Weights of a small self-supervised image encoder.
Model: 8.74M parameters, norm rmsnorm, patch size [2, 2], depths [5, 5, 5].
Rows from block 5 of a small self-supervised image encoder, named by matrix and row number. Rows with one number within an expert belong to one neuron, the router's apart. Each number is 500 + 40 x the weight over its row's rms, rounded and kept within 0 to 999. All counts start at 0. Numbers have three digits each. After the name is the row's rms in percent of the matrix's.
Before each expert's rows are labels from the 100 images, of 14976, where the router gives the expert most weight on average: "strongest on" is what is common among them. Only what is clearly more common there than usual is listed. The data: made-up waving flags. In brackets: how many of the 100.
# router: router (model.blocks.5.mlp.router.weight, 4x128, trained with AdamW), inputs 0-127
# up: expert up (model.blocks.5.mlp.up, 4x256x128), inputs 0-127
# down: expert down (model.blocks.5.mlp.down, 4x128x256, transposed), outputs 0-127

# expert 1
strongest on: pink (64); white (56); plain field (34)
router.1 086:592572527481436482573451465558569471499501463528469469423589472467533498550515530512503497408481472523530500452489517506515548533496487520517568531444531555518518519529555555455533523542520454530556445496515536597522434523527491517478524533428521564524490435533545577556469499478460472518456474529559496476488471501464497491430443482476538526543421527503483551509475500516490483433488
up.19 082:482507597573530582486451495489513555526492495513534565552484475441476527484486501489477489495543507494455544484549518501485534426585546539512516448503485480461550493501511538571466512392526521405497467562420534474506564458491488546504540504490528510495493583444503402476546477500470512450560449530504566467453529533474468517516457524482458453563436496460512484532520544448550509481537
down.19 072:561457441493464500463480513465529547521461479587505499541531480434494550445514468481443490558525457458491420533477539448466524504572540503573526578467475491521497518525487554422455498504549549570479502562476419504524432623495463499440488539457499465510496492478532512537456481483423519509498398456470497482494482502527534534490475517505522540536473521538526504563471577531504520564530
up.20 098:515491530488533503544558451501492513427451509479539486497458536468431404448469508505531534465471530468497509417524485461483526499452520502494465496522494513555509473510568496449473551476549496494450573399451499462536528396476506474512413494512440534459515435510479457511462499465539534527500456493535370484474460514489545539464576510488544563535516503455485465542566428497486448498457
down.20 100:568533552477514540466543465479490482424504552415460440466504579488536479553475556527472471515501509579535518506535506515493514505540473494523520463494484412497551531546569535527466493510543433593529581530469457478507526586523509597513435514542524483436504447455449529514556485474408523536514522480546482568534488519464495530474575520480458506506495483533450487498539505424520494505536
up.21 091:488559530542455470492495512522487535589484535531500503524460529515462541508498534533541447579536449488534487477505431537530460474455492473529534478533561506455527589490527425429472438463561480504523409490477533504510550483551561568482478474595552429455517552536492517464549542447426557468509487513538536543457503501502541511589516522449479499530503484476558512530467464477447571538515
down.21 107:500488480553511483542430513512416457507527455483462517499455496565510490467486470523514557514509503443440460502513516448556451433470406499408480471553532503459505617521501497548484438443525514516620423504521487458522541489513471515518504479477499504483437450460545465512551495439478517512411518485474437518516568445507498513499539501536585497511485465510513504541475480469501492571586
up.22 096:465489497595461498528481434523480609451473494487533505500529484477508428527542439471498554478529414454482475484453482453477391442485455483448471565495530580459487525481487458518501446496484530566454455470539457483522470515529531495533479566477536469498493568472504512447463576500480482517473453531454466511425483468510504509481546494499557487559448423489422485438465526471559481457528
down.22 102:508467554492525500481513555500461529482536504496521555537487483523454497463483512485435435491489443530549481503536456478505504497574467432515553445562491438490508514513542528524503512494372546440530544570481452475532484524492482499511482548513405528504494490584538483516544478497483554471509571474550581574532472519532553500571551450575459547528417495473547517440495518541475559477443
up.23 113:455515522509475541429509531460433556538505495523517546507486447533442484526537514530495522441476508524544577508491499514586466460517527500491521430495520620488514553534473538512505450491563518472488536478442504460509535511548402386479520454454513469524540562518538515491438447510502551490476473466555540429459490491513463559480523569548494416412570513492484491528490498521517540482458
down.23 132:515474575457536461519573489497531505495456482431492437480484527486548442481465517500476510515492494478392445530516445533419535532475450494499484517474475403499499477547499517520526479535496536506497467570557451518456480550451591534539539490502483510504459385543421471550465492471493464481562502536476431544559542524485560479560465484562470559548420510482538490480520478517547490541518
up.24 092:513534510501467595446507515535463526541530503500505502549476523544503530540483416550519566553512485475482561460501463474508466532478473534481561472500434522493480493517490521403582505533436464475500542532489488440480455557505482548474450523474515499524493548494530485503472505509568494539434465472467487473534489418563580488554503620436456462554545525506456484557525487399468549537457
down.24 100:496494489419499519535484460481475544457451510520500566526506432494506438537516449443461427487520434473499495545494492479449583516532509548502506537509453433487499474427482490517467465555510474479487546504466476509457530458510464496529476532533496493479582474560565527495473512417566620552543521558558544515515493461413500598463517509573467502443470452520512547461507527564546480508479
up.25 094:513473492481493589466509512546538552493612549486466421506466452583473506455517566538549478475570504443539467477513517510459530495524538472498504504505512570491542538515530534502455488483493498501532576625460474503500511522467449514472435527468427613469522457495466525532468526489424513467507488515535488540473503420527486558450543471515481448544464506497520492521585458461444528527482
down.25 091:497554455419524485493545496462481564413504504490527556480528528447536461521498450466482471518422507513527495485517510582488487516471428546476571474534532480486481503464472527447529458561456506455581491407507518458541539491517462498506562522482530395453519523563546538497552461485434465467547489508481482504469468547505538447481494482476502620511530534443427491554523486508574473457517
up.26 101:548522482473518571442520527492458430525479410522564501518554520456508495494609557451477603520555496484493514575498476567509485576439588504456538431548485540495503567560515518462525490459473499433537527508496521512490587468528510517451488505531478534553476495493491527492476506446517499517481463487488459460565449422521519447515438505485480542548547518485470491512455556520529581491481
down.26 087:477451554492560551496552504452485559470441500561437474522529552555482508531440500580427533558516465519528440545568546500481503518451499479535462448505514489451525394453520470545472438536485456523490502502492522512483523397421436487484533518520588567538484419508456482541537424469505467473498493571480491526520465503457472501578444514465518499478455526551507505485495482494527537472507
up.27 092:540533482441485525421488530522485510494498508560479471480469477526526517467511476488461520513545457472497508604442466439509451460486500565467511428524509448444459458519530499501545435473573524520531430492476513502491521495523577513499526523438515479469489505565510452459535561453524459445585457561483460502450578533471460521420566523448481520499556505485512568517624539500489438516521
down.27 098:529507495493534389531502441468560467483453526515475495456508514455539524512557482453468510553512488530506476443557498564454537545436545464584468540442496565559452518508463433476555564455507577473508486532507476514457481576477478549465547476533542513546528473497453531481472458503495486455376555467493535470508419537534536515581498488503542505544466501500447519535457517459526538513457
up.28 092:518551477544478469593538534436560486494479485570558484541530430484545494497504541512538521544512469454530464593553545488519501552547496447504480480492430482526507583507434497510436483442581527451571513509521509504459510508397534524534543521547498508497487501550558535545450529476567497505485473490504498464551580492492512412505558526468451559460479401473495506515506499513535503533549
down.28 065:446495505519539558546492520461537573548495511477462597501525535533533526598518532543463572535555469447495481549488480468487505546517541581577574457510529521502490478508453453483523525547503539492542489531494469479535457425515514486526514494438550422447474537520535493453600445481527505499573504484565521457455522560439493504442514501475492529512555444566453447545546491516519515500451
up.29 103:436506491539505473481492475575479505405578520410513503455458488532536510495530538465495467456421509501552536464417439582551405430571506476511472557532493448447487494496536465457428536519493518507507429469481550551507519552491468536467485425503540493542473496476436512420503527481453534530532480540546535511510427477556504481450517553465564473546516499487479513464500494473484538535511
down.29 091:542521549539513500539475530454526554521458550458499558559513460456534501498525566447491471527532558525509457518538612429524540458477448454563590449497481506550522459479481510528518438473559483492461555508467472465525472557482486484463517552501469470464522552575478447561503480427593464491490510512437435581511467466470493521577486527437510490481491471496553530530495497476531439446480
up.30 099:511592447442449470521495567500488520500602575484479497479484439525548569510490541569474477490436541491477519457486492568456505492531504535481498529500515489447453503534580536520464511503481513548504538506426518416524573515505516513529492584456518491532551532462509405475436460516512546482495595496524563503531567539527546490503386497495518495507488477473449547511512547505507435474520
down.30 121:532523502564511492493483537542447426537457519535532491481546515500515485530571482524568578455596555533486540559557504456464493538541507576428470547505459520523460452516509474560497488444546518472491469433563451522497452457526485533547518496514447541517537481441467540549542581481431539412446418510453459487501506476491476544491573517462492505495462539506567548527468473484509474464529

# expert 2
strongest on: orange (61); plain field (28)
router.2 109:466528439456505481476485466444462503555470528480461564478450508510584575527491548489541443474527437483483474567503495507504485478478500520451420497468556511571507469457466533475484534451420528455554461507500526453479575402485504503459477447529457388405502482425492486500570514502524531455460547537512487459471499531453440490440477522543459480467535497465536506466463479545431487505515
up.19 100:466548483511493544544478579499528566484523497497526532537541447463548585536569535570455480425584454483495509490513499479590522475491508556452480456506517533490444516552463475540482499508508512427513503434412524574476463497507530543509552480489517447420571494560501477520545461465554507561498478524543470487377506507471518452513448532526502464495447536468558495472458498449513477525521
down.19 085:492467546490484485456543569484410469525504451505460543459513547591442452487506534541501447453448492516473432479495504500464478489468470439475478561439559538523485510464465467429443535511463478528470458511562472442553525550512524551489531589533544470566526521468502547465523469523496500583529505393471498560515473562484502498525582530471486489543501450550450444501534443497536508549500
up.20 099:551411543508476442534498439481551477459509496497545553448450468481471444526482485512556526521543467494478454462573558512511497476525541509563444513526473480471485419525540496445458516562465516502460468530449418510391497505470449510480430506567495466498526468558498491575495543474578459431489489448501471583489458492491535520522536559477542448522530512477447496558433539547486467532506
down.20 104:523546444460441523543470537496541492476477543478499424479464536481516458540439436409508520515505525473449483483397533493518507522490462540508535535546466494514404476553489601555510541469471524508551502497506536474500484476515489514485547543456503464516553552469515560541519505481549430500480466549419547570509523542467471479542544476489510487433427358531513535514505525495519546464483
up.21 103:517513479552536484513563551517519514543451474533531560474503501460569533590535526535477480550550565475507537440570498508527519575530497486492504458495490452505552504458562434433535529482522532569552497452495533507517503432602476475521520489534490467480470558517506508527468454460506464490446450514513390519552562442438461565476530549477465489498492554491435485444571508530539442496517
down.21 085:485466523556518485506476498512479493543532589522501517442454464490476502515509458483503526463427437517574447562517454525487457454567465517577485538511513505496464511578479485511459497530534487457500510463474507538512485556448523483515497525416489485521478539504517549498518442574553576429649521491559517564439465558544496499491421481524466547435471504476533485550438539548494514490546
up.22 100:506504409502503479559472504476505565483460475509461531523465491469499494539590484565493513568457581508478500417485544547502503496525557520500469494537456502475554469531437565499506551548564505568504482468560457542484541471459444546409532571482452517478528499441529488544554488523449486497511480403530487520521458442451450504527598480540530507440487410509511498510499546477541479522538
down.22 092:496471545549557574516486505504490591505493564481502483521524561565554507442500501483507523450601480550485496535529528495580536494499449578583464443513497447502515483483530504459474527507454533451537563490454541473485499430517564457510482487576482484509520492511515532435481522471515469488507468511462506489575519561607452451471494548447522463543430513442463494542456492447544579476509
up.23 087:460488511463450571524582488550500431466566495578515456530489533464517466577476592462542437528480465545482542438510485549557538549535514448545512518469437479535483497525532498449475481442461472502494536464471492568505484537534497443498500522493503444503572523496496409551480463489456434429489492450504529457503525438514481394578459486485491443500457469471531484559532489490473493448490
down.23 087:567485427389437481492439533569492536498482497429485546476460558459489547484560481452580468485487481497458533492526472476496528473530520503521505475503496566525528486447566533534489533563529549473528483558481492532531479508434438517524467473488494595594511468509477466531486431500470489523411522495491513563482500497516465423467552492546472460545594511464498548501438506544484526522432
up.24 102:468463506461532456499447552522530552429560464453418498469499503438458492488461442470506537505493537553470545512485558502510469482541573509637463441529490540556487458421486472446529589553550494520494549486416485468510489469495479458441515491507474514505519493521429456478464506491511533476482558518525526541497440554430418581441518486479543496446498504522463524505521514548487540509540
down.24 090:526521522506443510504489466493440473512419495534459528461528555486461506522503504489536457500461529557518408470469492381553487525513562516480470538580477512533583582513523443481562463502450492464551547470474504571523440564543483483518532454546472519490558517512495500505437533560526483407512477503437519478576472490470459479520544543478487446529535501528563552548504473534485444515572
up.25 108:463462489471515420555529418543514471440518495480529475489569481507444488436480457468500462582544546516525455460525506539530428494504536498548516540532561508583540533466474499456516523520524481597450524420494480534571507510471482431522450549451586563505501524557480512528515574495487489482404486493544481513476519501485449556548526521470535537537558471505492521433521530546543446476536
down.25 107:554432516534479565481505447465474540538498504483471520507479514524400560568533525479534513545494504522404406498485481559546444475550472440507501429505461495454590484529456598498507513443475497456483576557478509581507422500495480513441532466521483522536576501498492444518497477516548514505475512485472511526580527504456491511454535570465525494478465561514518484529568526447543511463531
up.26 101:470481476517558462498521504575505507508544518496467525455526487483517543455491509498528488467527524606523543536503528529481449546511467471532456580549488495617527547437524500527418566548504466521479527513487493473461465498521446568545464478464517480482554549556411502485546556557591477489560587506567480447516488485541519521466498474476525425494547472544540481497453467520465465555565
down.26 103:467542528441560570455501510424519473522470512571506472523490559517484445506457589459564474498497504433471445455520444452572529437441492458524526429489476539575464498579526535422520496504495536547556465479516501574487491457492484528507443516489523481546522450531539555470401486539478478458481428455527526506545462512507541536531438485564498528485469496540511446490494556503551485531534
up.27 090:440484499466457495468493447503584574520545539501504475531499501534529504444495564469495560509545489493486484550440520510527529445448554426478410522481540555486475557493524493402463556445544513502526457471441462488457483497507483480534559481573519389481480503527524481569564529585528540460489521476395446433489515481497513479460540534507527488446551523467504500471497518462506495429488
down.27 112:543471503530509443543468545488423479543433448524515517507458523456488503457485480591554475443490492446514511482577487518481491439503486527476481463519517517452576417531526492485521475566455532434488516519563452486532526536474554502509497524449444479506511588443510548548476470456547470571544524494543458476529434502459484426528471457475493475517399566486479570519494536601484501529530
up.28 117:557480463531490500450432562529543507535498552533469460486444466477540527566560526507546505518516500452499458603517463557473509466483513443471465432422497438488546468514483482501510520438497500470527414477482515529507547449601508539479533491511462469478439455398501539450435523530527475571510513511526514498514483515456433451507466534550495556525430483529498454496483450457457580497441
down.28 105:503489554460528455552513459518508561469459579517512519505508479555405490483504423494554480503531529540479478532459505498542455489538498486468546526546450538616515554483541473511513396513445511499516530464510509485441466553364457494510496458450498494525556525470408528480505577543501515511531479477481523520521480587513448453468495503491507538483502472536514536529589552474531488541569
up.29 104:516495572489547583539437525564445543486538535519533486600546502467514540466554500509558490504506472530516536536497452476483438494482548493465452543515476496481469461446549466517395445474487529506527463510551498510445479583461451509553446524511474503545499594539480523564503463525450525499543501505534491404499449491524494542464434496592501435498491466536520503523460430444500532489444
down.29 102:504479507468502443497466461556484528517482545517405441435571489507516489460471572542498479503524502541429449484509574448527503508552510580543564552496570490493504540462472437508506519523442575534427496483513541475483502471476482455434538532539524499442454474436533551470487560548498453446490497498449474419443522594453555515530451438493522486511511515502473486484553555507485451442527
up.30 096:485553484579529574512558480497484505492526478538503501449519501544518559533506483453495474521527574463538484442536544525533549483518473438506579448447546510485487493459562480478547542516495507518549493546470535512434532468487472554547490522582500496465429453557447507469395504439488523498449457502445599602442458500545486482455498506542504483488575554481487434462525469518506459530468
down.30 091:500490546481485509593448491508542496512492478515486537468493537532515517519443395544525575534413487541461481478514497544453431503506468528478446458526487447428468551495479512600471492413541508497558547475466439460483494578461565509485494480451516531534538524461516480565550542552447574505554488505538409513526504479440486539546484514443450487519455492537502501478537553485565489544504

# expert 0
strongest on: purple (67); blue (59)
router.0 104:482525482566504540472467467561473599540434525522501482535502538595452500428483423538533482553474485501485490487477520516535539505543429517532542545556439522474465507454473479465573456535485453487519491484497475479514543506574473467534563482523482501530520575582526402420453497441540540494498474483502565536458521474442502521528564493471518470514531507507590509571538537503512565499519
up.19 093:430494490510475410529497491493510440475509572510541503523472471480513453538467498528508474535461474498478434492522590456496535519514509461438510531493540481531506520513465482521432502493578542472565511467485549566493487443504454545566525532494502454488584493484506443527490457530545531537464578466547491581554523489442543552604503567517436476589488446479498480444471522487514533402498
down.19 102:485539565521505512441554511445485498554453513467396545496424477480457522510519489485430590530544466512489513530497491507499468530457473458522576455470507591464580479461514510521482524503505455505413504574492557510502473524489476443485485441490459425484478532549483452475486558508408494523492467487441436480453483551494492479526516520504477523547522600512427532572532544492462543522548
up.20 098:486542486498567449485446466526514563526509519506449459480599584452557552497460500513511437544462459510522523510526510510447492462455525514484495490475497525492457474546532442468487521512519510458532499498540483503451537561490451489479494484450449488556612485519582581462516495525541480543497573512523523460484487431454465402468519498460591423488500451481496531401547531524486514455548
down.20 081:513468574522514492480463494538489486449542499479504528445541597504509464541495508504535477550489488528515431482539541479493479493532461532468433443467511498509428526502509469510527525473479477529466532546524491472543466544497558532517521546496417473445529541492488475480492467547410562487498441470573488447477451587559373474488485462455481445617440572531519437455527459483509515482499
up.21 103:404446584519460503533441585512492461430465559571412490528557463479487424433592463536524546518498474461498514450501485486503540493450499540582477501500449471504492540553475547504573517524539439449425526534473488491495509415521494501482590490475514514475490479453519570483547521510560489519441530461546467535467505547470494485456507448481465482561506485500545482448502460490494514478508
down.21 065:558539471468448487470491415564575466565546556544534569462474453458459520459509521471485473516505530545482537531501554446474485509401477514510497491434462494558509449565487490476567510574464494543519392493498523486502472506465481544501496472477479530558454587520540487596431520476509524527507466475456525517525472512537507561455508526537549498468451459489492467540506562482482420562532
up.22 094:491521545471515539502517486538530541509464541470481483441584528542512507501443500422530514513533530473546448527536466500485514488452535556535542466458503458531462488452470519561478438465473444490522552520386505565505488519551564434503499563572518438445484446504506462488501426507434497499535501535479442455454512414539559506549489490526508507583476543543544412471454461568520470478488
down.22 102:524464477537502467544455497439505497493575493516443469491465484431561427499523612567483437497522535499502488439484442509488500596498513440478474474530483478507498495481488507435468542490531504471516475429488524479522504518552504491537574535488509511570503580460468520486442617458530487452424469476553558557537508518468527477422561445483525517465456454513466530571518522493449542511529
up.23 098:441468492456452516500492517525500548571454545491501445453568510502383475475526514486440487501466518528495419535540440495507503488527494410504490468521508449490437468399495518582509527490539462495523561570434516492507448518574551445525545492542457530523498433465467465467492525489464526558481482502461435455546446461490516460433471480485436496463528466470541438505452503543547455453483
down.23 101:524514485538498490474494547421465499418573562534491494555446473524599545500533467535516535463489540479547445406479398554477511524437523527509484482509525494452494564452490552532547490484505512536602479493528489494524515494489427490438493527468463518483519503550519566422481547472478465484529503498527468521492505516475542481608512423499585529511494460555500523499552569509544480464541
up.24 096:498501478533487514492513468539463497435549560488462497478465513546532473486488491479527491456462454578549537461490549540562437436560510523582545563480466538474480457405553456518518558509499570498511503488457551544491489556480486497502498461491478533522540435485527415494528500504506582571520515521501459524509446478533494565474439528480567431488408523509420530440453498430506562461522
down.24 084:501499498592574525486424502508495486481541539493551480488479498539499442462527494529470570449571512460505461519516496521456503553453446485529464531532516526551497494529485495439464445474516532521370482477562455505461445468418566495506485510572569475461412481558525482500491436531473502510541470470529512562442485509527561505500513485534438430557513507523488443560519546530547551477437
up.25 098:445513495491554507520509521427509536499428564566496529469496462486498535546464459567504482458538521469472509498526606534463475442481539507435464540490510460459453540547482533509483537504448486533489522517497590500403503444529521502459526489443533480543434549428456508480482495535502478490467447521481437588524474476561561550441478486475468520554514482532507456398501470551507399501491
down.25 112:509489524436506502564509477557505518480506496538567490488576522486496452514465501448432437425504482494511508588462480454523484480487548475536543527475499547440471510503549485517512479521490515441462521539498481523524590552564478466521571564480487509479503513483525528616480448456483551425525451443591521457479502530471488554560486485477545523444473549481521571480470461520614485552530
up.26 100:472522511411549480533503544423457512446542486457493591489498494500460471499515489533500506515465515477526434548441528482503484491512428457514534431516510466545447519518611487495455584530452542489449415458544421543578454523549461436494492494547489448507425534511560519519528470546453481472515494535453520522507481517497464507432447466469498525572523486501476548520428481518447482445531
down.26 102:556463475522573497488518508485506392501466560534505456424521461481486527521464457547432507436489483540533509477559459501562469485414585472501545512464496500454563446472392469502517506540572476525512483570514513499518473497467440527450476533428512418464508531486438518463445504415487499458457561465495449463511471520582506505523516523506510502500458467520458533577498513494517573508493
up.27 091:455469461470547531439473495530593533547450605470501515532556560501534498495494468496471473492470528510461497497390494513474494524479464527591488501466458546504499491451498497512548497490445478405458539451522505508495547494598496451483458594507527477498488513497452504511421530494534495546493473501484410470549475500535580473518545516508454482458490506483443410546486483526596454486533
down.27 106:511507495523469515531502599492418520445521549591411516546479451449571556542587462533513553455518461564522504447503448500517524484536473554526518519542555543495527545466443498447448492512449451540510490409489472500517439406586476499469522433471496475503457469494460544491467581478499501470526475444517486502539499501454527501479450446529521533535556494549487525528562517508478518484513
up.28 099:510431501480465529464477519542641569462492482504536471462533438489449520585488527522483467469522482486552503493443442451534528432450524489468542504553481501490458502472535478521518516471539538535515432593489495478529498443497471595484512461523479557472502462477527499401499486494455493556453502521495495499532459539477458598454531559489503500508484524438533570482487500410488516440438
down.28 105:489558559485554492455491529489465530501486498450509501519487426414525479492515474502587483570514494492563509494516572501510478547556541424500513512493531518524478620483450492533517542447476524593531487465539498584518494491478470495473541460473510529534478456498547452520546550537495541504562430456484520452476478494481421511568453457513491491502536534603532438472467475457431445564518
up.29 102:500493501470590491532567485483500492461488449481472514519448447539458541528498494543602487512472540570473542517472475498522458489391449628465547430476453451560527538527461496468548536497514547447476516494511439461536493509446503482429444537549507499516496476526432465543518471453587516506506543488457485505422548511488492545486554510471551485493540481470527493524608527520520482481524
down.29 092:548537573495490449530533432464541492525521502569436527458508470419445530471498513514436451515507593501508463520429523512529464491577518500430465441398465551515470497485533542464497418507427486482485516579468500491536433535447505555469498466513541514405548517444501552484530543507605521485528456456476486484514521535455463466465437513487452511495496485493529499525498477506482491444548
up.30 108:505505427482412507497463535472417502515504493507432470483516528581509488479547518521552481424491548532470488459555476508472505453436487491434436479517407523518469539628466541419522505556428533478458509491543519490448501474477497530540489504537450519473545497463485507514530471446518433425510525420527480452505483500568490465496444590547534517485489518471549497485547537440546514499492
down.30 082:548514567462558432495535463537550516475483496512507500587499477475487501502429465524498496513449415482522462547438594508478480473478541531563470513426467497540479464535454454480576486570599485508491521608528502497479485532444452502466489569544530568485435514496489508570468479494504552492478457555559520499469531518436492550434493428484495523490538510464465524506530510532422503510455

# expert 3
strongest on: teal (71); green (61)
router.3 099:547494502531538515551533513563487510430548429478567499460503552545527519539431555522498488499571546537523478416501499547520490587532500508522506500484469422537563539478466529512453513533536501439414546531473556531513451476465504476539473531508485569448503484407465547466522545480462498491539542525513462592488553548509550545534545483515573452520513563519522443483528464553502435520528
up.19 089:491515536533524526518478547493564508391551497480469531486505424554503471509470520475575504467485479451437449516519502460459520458504500571506538459478470498508575525471521405532477471436552534451562536478485498558519581448487474456494489498427524466522506472512528518587456503521540563530453484520554416529480534474465494589484488521529537502428532463453466532525517469577511554448456
down.19 100:502490502439460493502490470481498486552478532478476484505485555422501483530520476451442521532558450391559523502484495539526472514535461497515496494472542453543503491530499523527510455489558455398586476483442538430549523469462535498503504526509545477563464445603448463527532502465470437455508463478529487527482440550597497471524517544486431504522470504529498565510509455393541490522415
up.20 098:540499552507476509570442492469532435501575509498484491444462497564440456538458547577464544514586554508520526445500514502499489541506533536597568504490522520509499530490456462554507558514540489488509479428410462486523481460516493521545504456475459558500491546515479433542491570495511577507472419467401526456597490533480517421511440491542541482542483484531539485454481483484486503515525
down.20 094:533453501537470565467529505555511524484524475526526467494557476480571544495478550557536485514489470437444456574451455467449457416516468451471483493464513500513509440523568474439472522520577464456426419560508514534514568537488488487464551503483554448568465509446502543498468492521433485606461548458553428506492546540539479563509448497475562510465521499522442525539506514485508464473478
up.21 095:458563533500525509478516570434463513478450533550450520545467551493411504582473508558532553494499570438520478462548446516511552464497450493492487499463456568563512571494480512518485540606580535501512483491542500511478469506545458507500481459510512471594513445508527538421480576497487518491424468532436494467532534507438534481507519493484533489543579535510564519518574479456508533492545
down.21 094:525538475479484467541526537595529441414520492489509414482411427540500501468545425509468538514510499526478510492456543446456504460467496488409501471539508529503439424463511535461471534509486495537507476509546490447529435552466551536487480539458452530489469588409465511520496485539538470495425610493463480521511490539542440482495553468527502540435508494480437494502460545540524516488456
up.22 099:476481445449519492507537606519533496501536587548486517520408526485501465572522515521564561497545477577489530442575594484496491482501413463437523494535496482512458446511494509452502543504521514448463496496575512528507500477506522444494481533475503538492463502565515546442448483445545513543444460500506546422495494507442469446514487464531499514549613485418541501490525497529480495515429
down.22 093:497567525504495528483468450521516478487486447506500508523481405505496504503493518555528466473437526501552520439453479503508527438520499524492496582457532527525533461502442483596468444546471497469390489486496513430546465591456479564455556464544512529493545532416530515530498438495507493502531554560530463564465510459541528566498468497454440530459510390432542500521433495463504531509512
up.23 084:518476403541546508533535510555535508502527515493489539471505514578510470459507485555493525494527528409547492545483444549426489495489520512584547482478481526499493560513458466489463485550489390497516457476543469516584461530506537465534489401522428433480488584416519464473523539481499546552418497517539504458488534482503468458503532470477492536586504482569516424488500533501508499495430
down.23 082:498506517514459452463499537399467569440515467448511483491537435571514510503519457448486547469541552461496433486497490499473507512527426483476444481442578431493536504488536531506419556586556507428440493433580435505475513543546492488479510533545489593504486478498461432484464524504494508478530553462555475549497489491453478477465499517411501505571516488478485547457518428499525529463519
up.24 095:541520524444456531542531558525618541444473543501540490525439482405485482472481514508485517475479531495459477480494503494558534441490496559431543488565479535438509535488521464472500464505497465455499540461475492530497473523533502428502593506539551541531576506528514489473439447481600548503445548527555412565480489520473446475478480570526567504502457487471464465538522462495426539534484
down.24 076:523542557537495482488448487518423445508449516575453470512520534493517460527523514485510451505561458464491558536495520509500489495521475497554558522426457404520534479514480481529608542452530507500444453483481469522459523525496480547483462442483530514501528467444547452531522575455449516450542503521544465508498567530541506562493520463418489482487494504511558577478601483541527558397445
up.25 095:490545536526501543514607446445490493529491529557470486566560427603505466476586477491522495461507480475495505507450490423512536526467515488509551535493492566504466511487427499452443505519498511478528483534440530503533458628501517477440508517510528491508450467448551476417535496525453517467534510555447488500528484439514521541541524535530419486412577517502512460508517527454546549541502
down.25 083:481444455540491433462503422465493478528522448507503463507433600447462463547444538508500467442441480480549520505577487504535516480556452551513529546450521478493475497597563540461468508475532467514408543476538560504496478493506489532435473468525447498510520525533499571524475506501596492539504561538589503497535518552497445511451568486533545462502541472603484511492487513482519488456468
up.26 094:467585557529523561465494495554537518489458497463474481456536551522503490489488514510431486499495465484475488449521474521510502492460433495480465406457404484512561434477529494529541462459549606599475516520426521500466479438521450544546460531562487489497500516485523448548506546513506538467454539436554547566539524527504490487551479480481495506496508587413463479581522548539449505519502
down.26 119:467531550467513494537479491505500501510504501437444464456479535535483478526529526488462539526555543536470533479490489412465500491538489493489505489464629509492467456506520538581480472491539529464573545503491468491497552426508548503525537518475512476528490434528502373510448534561499555478482527459556484564553461559523487465551498517488483525513393541515494578483536359492527497504472
up.27 088:438517546577504606487480512481550537445526572507527506464448545543478475522444458468453482515501474478474522480494509589489486502461486528455537500462492482466510546411482449587441524490493477461446487478422485467468574475494511539534498518535512469494509582496459481473558486523550536559433572501394512598510522443496484503528523490466518450534501572504512461530521524476471539441527
down.27 126:516585511499457522525540504526519519511489507490473520471493471479596455482507527455581526538500431481493503516502443496564497494504512513487446512472499528532538449502565489508511462450438567552556512577512475581536593423460532489568509510513454516537510369478455467467516553553508560513550504531474487565544498519449490473543532563541458436488477466436502537504548484531515491569546
up.28 104:498557460503446454402480558496519541497496424531474478604545438480464553516480449483485470426488437519501459469535458523481561485411509522497469504472517433478532534493559555491566450487521451469439521526445518509512500513510524553532532516455501421437459455494484516404492551524471548477471501519487541408408487524517448482501539554501488534490516503463550512514508536510468476570472
down.28 098:517505481495517491496477434518569423502527405415546513497446473495550510481510561484465488503532532526526525405510536496512473535527525501484443462519531581518447471585435464482539556513480560484498559543564544463539495473500514472469510489489500505507509568521523476576444449477468448548599511441572446568511549508445512503508456531487541496501508459522490492520508520527460485381531
up.29 103:507449519424482493482453477462502476523502500548491414492482459561568515448571500522493538525430546540463458519545461468482499524487470535455561525478501494492469508621503495472532526524544461464453516523530490516509562553552488417477553449493410529524526421515541441472525482478545477508502564499488532555474462497491469568450556562510400524532513457465490492499508527562509480558418
down.29 094:508497510530467511441478449490514569504466494470495592479449520502548482490438434532484465440461469594548441440516509501537484465465503492496437561486428508448507514474458483403522513533510534464539518521474485489498463470519425526472511493587509520540565472545556559532478538527483488459543464445452531554559476483471498490510520490518575500566467552538445519451543474477570507394472
up.30 100:461524457524546551457507505491550492532497437523495499501493471543504521628412453502486507580433488480476489403516531501482452503500433463435533579511485494473433517518428480491526484461551467525504540478583457509445480493567449538468529552548541569516503482472469516472498464547495498507500462521478539528537490524432471492515420455527501467592483513526545541510520537471578511563453
down.30 090:510471512495468547481476480465509515448444472504541545570481490460438454371451517483575481467550476528458526503473426504506504445485465524527440446543491537530448574505523545467472493552427525471470566486475486475573530547486445514468435424468488452530489537521503491549542534445545485533487531498466520563507528483535471483532482453471478477448581448547500499491518448510431522481600